From a checkpoint of a small image captioner: encoder norm batchnorm, decoder width 256.
Rows from block 3 of the image encoder of a small image captioner, named by matrix and row number. Each number is 128 + 32 x the weight over its row's rms, rounded and kept within 0 to 255. All counts start at 0. After the name is the row's rms in percent of the matrix's.
After each channel's rows are labels from the 100 images, of 14976, where the channel reaches its highest value: "patch colour" is the nearest of a few named colours to the mean colour under the peak. Only what is clearly more common there than usual is listed. The data: rendered landscapes of hills, water and sky.
# conv: pointwise conv (encoder.blocks.3.conv.weight, 80x80x1x1), inputs 0-39

conv.22 102 [157 144 133 193  97 155 126 169 129 157 167 117 106 170 161 115  97 117 173  94 108 121 141 116 138 135 118 172 124 185 124 117 155 166 132 119 119 137 143 161]
patch colour: white

conv.69 090 [197  98  97  74 136 155 110 150 114 105 153 145 166 207 188  57 122 130 158 107 146 108  99 169 142 109 116 134 131 104 129 139 122 111  97 122 120 106  62 165]
patch colour: brown

conv.39 108 [104 135 147 101 126 101 154 116 128 166 143 136 134 120 100 143  95 185 136 107  84 142 174 128 154 140 150 118  93  87 164 193 116 155 172 208 154 114 135  48]
patch colour: brown

conv.15 090 [199 152 171 100 112 140 155 127 116 152  80 102 104  82 113 143 158  82 181 163  96 155  59 109 103 138 191  68 160 116 124  96 121 173 134 110 122 124 121 171]
patch colour: brown

conv.21 093 [134 167 118 117  98 135 128 142  93 118 125 157  73 160 126 127  70 145  96 103 143 101 148 133 111 114 115  61  89 124  90  80 145 102 117 124 142 126 130 146]
patch colour: pink

conv.44 103 [182 142 126 140 142  79 115 167 165 190 124  80 176 121 129 120  71 113 118 100 156 117 166 165 132 116  97 196  90  93 107 127 156 119 172  25 115 132 141 137]
patch colour: brown

conv.63 101 [131  98 106  60 129 222 125  81 115 121 134 130 122 201 144 113 148 122 141 140 115  77 147 112 103 153 143 105 135  74 160 142 153 137 125  77 166 206 157 116]
patch colour: black

conv.43 096 [130 119 128 123 130 150  78 222 137 102 154  67 127  97 140 102 134 118 127  47 174 178 141 148 137  49 124 113 150 130 153  96 108 107  94 104  80  87 115  87]
patch colour: blue; cyan

conv.57 104 [152 152 220  73 170 105 175 106 140 106 144 119 161 105  75 112 153  89 175 158 157 113  18 119 117  77 171 158 118 122 158 121 126 138 178 114 113 126 113 115]
patch colour: grey

conv.78 113 [132  54 148 120  98 112 107 115 143 104  90  85 119 156 225 107 173 149 141 129 146 151 138  98 169  95 118 140 110  93 135 100 115 147 156 152 151  99 146 205]
patch colour: brown

conv.76 107 [ 81 155 139 153 173 197 110 157 166 163 102 115  34 178 124 151 149 170 163 106 128 154 156 155 119 116 132 126 140 121 170 103 135 158 148 158 145 184 136 121]
patch colour: brown

conv.33 093 [118 108  99 137 118 149 132 188  92  98 224 114 113 112  89 121 150  99 199 105 128 141 118  75  87  50 150 104 145 112 171 137 104  98  81 116 154  66  97 128]
patch colour: white; pink

conv.74 092 [163 105 142 160 178 183 126  70 103  79 110 124 138 138 124 154 139 101 109  72 157 123 114  98 126  80  84 102 173 117 183 140 165 129 165  75 116 141  93 127]
patch colour: black

conv.31 107 [101  80  83 121 123 142 137 157 117 110 199  90  75  83 100 112 109  98  62 140 168  99 160 128 152 144 163 105 101 111 163 120 131 162 140 162 170 194 130 157]
patch colour: white

conv.20 106 [142 144 162 155 138 124 118 168 106 147  95 188 155 134 150 136 109 122 130 167 147 125 112 192 139 141  83 124 140  93  56 129 139  96 131 165 109  94 112 166]
patch colour: grey

conv.4 103 [112 124 165 118 211 115 215 191 125  99 203 151 166 107 131 141 162 176  87 137 126 179 147 156 140 105 107 159  86  77  97  95 169 163  98 136 112 150 131 111]
patch colour: pink

conv.7 097 [145 163 124 160  90  91 170 121 163 115 181 158 161  46 129 157 143 151 103 148 162  94 119 134 176  96 103 136 119 181 110 172 165 129  46 153 171  60 106 127]
patch colour: white

conv.0 112 [178  65 132 138 136 152 124 156 156 152 126 140 212 154 140  76 180 125 134 124 108 140  89 118 130 114 160  54 175 108  81 137 139 114  71  86  81 153  76  99]
patch colour: blue

conv.10 100 [ 97  61  84  78 153  75  88 107 121  86 158 158 109 106  83 126 129 125 156 115  95  84 125 183 135  63 126 131 157 153 149 113 153  97  99  87 175 115 121 114]
patch colour: orange

conv.49 087 [117  91 107  81 127  79 156 157 131 129 101 135  81  98 118 129 144  73 124  54 103 128 125 105 161  71 146 145 143 114 149 158 159 113 136 154 185 120 139 132]
patch colour: orange; pink

conv.72 103 [102 104 111 242 128 106 149  98 135 179 156 166 101 122 145 140 120 104 134 231 132 132 175  76 111 140 142 119 158 104  99 130 149 146 126  97 118 143  99 102]
patch colour: orange

conv.28 103 [170  88 132 121 140 180 124 148 107 204 143 132 108  99 115 116 116 133 180 147 122 126 189 110  91 196 131 130 150 107 102  72 118 170 113  89 103 124 136 129]
patch colour: white

conv.77 103 [145 195 173 129 113 114 106 214  70 100  90  72 164 149 129 157 127 117 107 110  82 158  89 179 126 132 149 112  99 125 165 129 165 182 135 138 106 139 112  94]
patch colour: cyan

conv.51 107 [145  36 144  89 122 146 138 147  84 112 128 204 114  49 153 214 127 108 139 121 155 111 114 111 211 121 108 145 130 133  92 123 149 126  91 123 155 130 158 130]
patch colour: pink

conv.62 100 [ 89 114  85 128  78 117 252 150 102  91 124 142 130 169  90 163 161 134 105 133 143 184 135  72 120  91 176 168  50 145 109  53 155  95 109 130 119 149 125 115]
patch colour: brown

conv.14 106 [ 79 143 122 143 128 171 101 140 118 150 136 137 118 106 205 123 134 147 132 108 154 204  69 174  86 135  92 255 121  87  74 153 118 150 158 136 124  92  90 139]
patch colour: brown

conv.60 098 [139 188  98 139  77  77  92 135 152  79 131  97 137 100 128 191  96 128 173  97 128 136 130  92 204  68 142 125 120 119 137 152 161 114  96 158 129 122 197 182]
patch colour: brown

conv.58 099 [124 124 132 223 125  69 127 122 167 145  93  72  73 160  83 143 106 139  63 150 115  87 200 132 136 103 155  81 139  79 128 100 140 126 125 152 154 144 128 104]
patch colour: pink

conv.66 097 [159 147 172  83  64  93 139 150 102 144 139 124 193 145 147 136  88  86 111 132 148 137 106 153 154 157 104 100 100 148 106 113  79 143 132 118 105 152 119  88]
patch colour: brown

conv.2 101 [144 175 134  76 180 130 147 152 127  99 113 130 116 130 106 117 122 154 137 109  67 135 146 121 128  91 147 152 126 102 115 160  99 111 171 116 126  81 207 128]
patch colour: pink

conv.48 084 [214 122 160 125 177 140 143  76 163 123  97 159 216 161 142  97 144 121 197 115 131 108 104  76 140 127 110 117 134 155 175 135 123 179 128 164  70 171 121 164]
patch colour: white

conv.32 100 [142 115 153 140 132 130 151 116 137 147 115 144 176 143 112 128 147  81 128 166 132  97 156 140  81  98  89 141  93 106 158  71 226  81  60 123 100 144  85 105]
patch colour: white

conv.30 096 [157 103  95 180 153 175 113  88 120 157  59 171 107 151 163 157 144 214  78 112 119  96 158 100  97 175 119 118 142 207 142 142 152 143 173 161 109  96 123 149]
patch colour: brown

conv.47 098 [ 97 105 101 142 131 143 136 103 152 150 131 139 103 101 140 122 151  75  90 167 156 123 136 149 136 127 145 119 174 111 122 114 103 115  61 113 115 133  98 115]
patch colour: black

conv.79 102 [128 145 118 138 150 126 135 131 153  58 141  62 126 134 112 146 142 148  95   1 172 104 160 146 119 161 173 127 133  91 164 130 120 166 162 111 142  69 158 144]
patch colour: brown

conv.55 104 [124 127 184 128  65 102 140 160 133  72  91  95 150 159 108 111  87  66 218 123 110 103 117 109 145 122 127 120  92 144 149 222 165 146 107 121 109  83 151 151]
patch colour: white

conv.26 091 [ 82 114 145 123 118 114 176 168 163 153 139 126 149 123 139 167 157 118 124 203 128 130 115 171 130 126 108 149 160 168 135 156 126 171 145 102 190  49 124 162]
patch colour: grey

conv.37 099 [147 179 195 100 103 190 130 138 127  99 136  82  84  86 235 147 136 156 142 136 145 137  88 127  91 116 126  90 151 121 135 187 139  92 160  97  79 160 183 148]
patch colour: brown

conv.71 106 [152 134 137 104 145 131 130 164  97 119  78  72 116  91  83  90 104 151  84 176 130 119 178 154 127 161 142 162 147  93 206 147 143 151  69 105 154 105 158 130]
patch colour: white

conv.6 098 [149 121 128 102 112 113  57 158  98 163  87  78 111 155 103 116  90 110 111 152 106 171  54 132 127  86  97 111 132 104 161 103  97 100 117  98 154 108 130 153]
patch colour: grey

conv.73 086 [109 167 140 115 184  81 146 118 104  98 191  77 166 102 138 143 180 126 144 137 115  77 158 128  68 106 157  97 156 130 143 147 130 132 114 151 122 148 138 121]
patch colour: pink

conv.34 108 [186  90 102 101 140  94 157 139 121 208 169 110 137 131  89 170 143 187 202  92 124 136 123  63 121  85 113 141 126 148 100 147 179 136 148  87  58 134 138 122]
patch colour: white; pink

conv.27 110 [ 63 153 115 180  83 138 111  77  90 162 108 156 103 160 111 150 163 147  76 137 132 140 114 152 158 122 155 144  81 124 152  76 134 145 130 118  68 107 123 180]
patch colour: brown

conv.9 090 [106  79 140 108  56 185 153  72 109  83 126 111 102 158  92  95 115  92 111 160 160 158 152 194 133 107 124  81  93  89 135 142 158 133 138 102 133 123 124 195]
patch colour: brown

conv.42 097 [151 225 162 148 139 144 121 121  96 115 109  74 139 115 153   0 125 105 179 149 150 201 144 129  50 120  88 130 128 106 110 131 123 173 176 110 123 161 103 104]
patch colour: brown

conv.67 092 [ 61 137 158  80 117 153 100 120  72 130 138 175  74 147 169 124 146 113 120 202  98 125  91  65 142 187 154  93 113 104 105 104 139 139  79 159 178 130 145 124]
patch colour: black

conv.75 099 [142 131 107 100 119 143  69 107  89 117 179  72 147 149 125 148 145 141 117 117 205 135 131 179  92 131 143 107 171 134 159 158  91 162 145 176 105 119  92  99]
patch colour: grey

conv.24 097 [116 105  96  97 175 129 102 134 134 130  93 105 113 107 114 172 116 118 138 140 142 165 128 116  78  96 121  88 127 109  59 127 109 149  80 114 124 138 109  86]
patch colour: pink

conv.40 097 [145 150 167 132 203 157 114 216 114  90 136 147 144 140 113 129  67  97 108 104 158 139  66 169 133 178 136  97 141 112  97 127  89  96 148 104 113 120 132 102]
patch colour: grey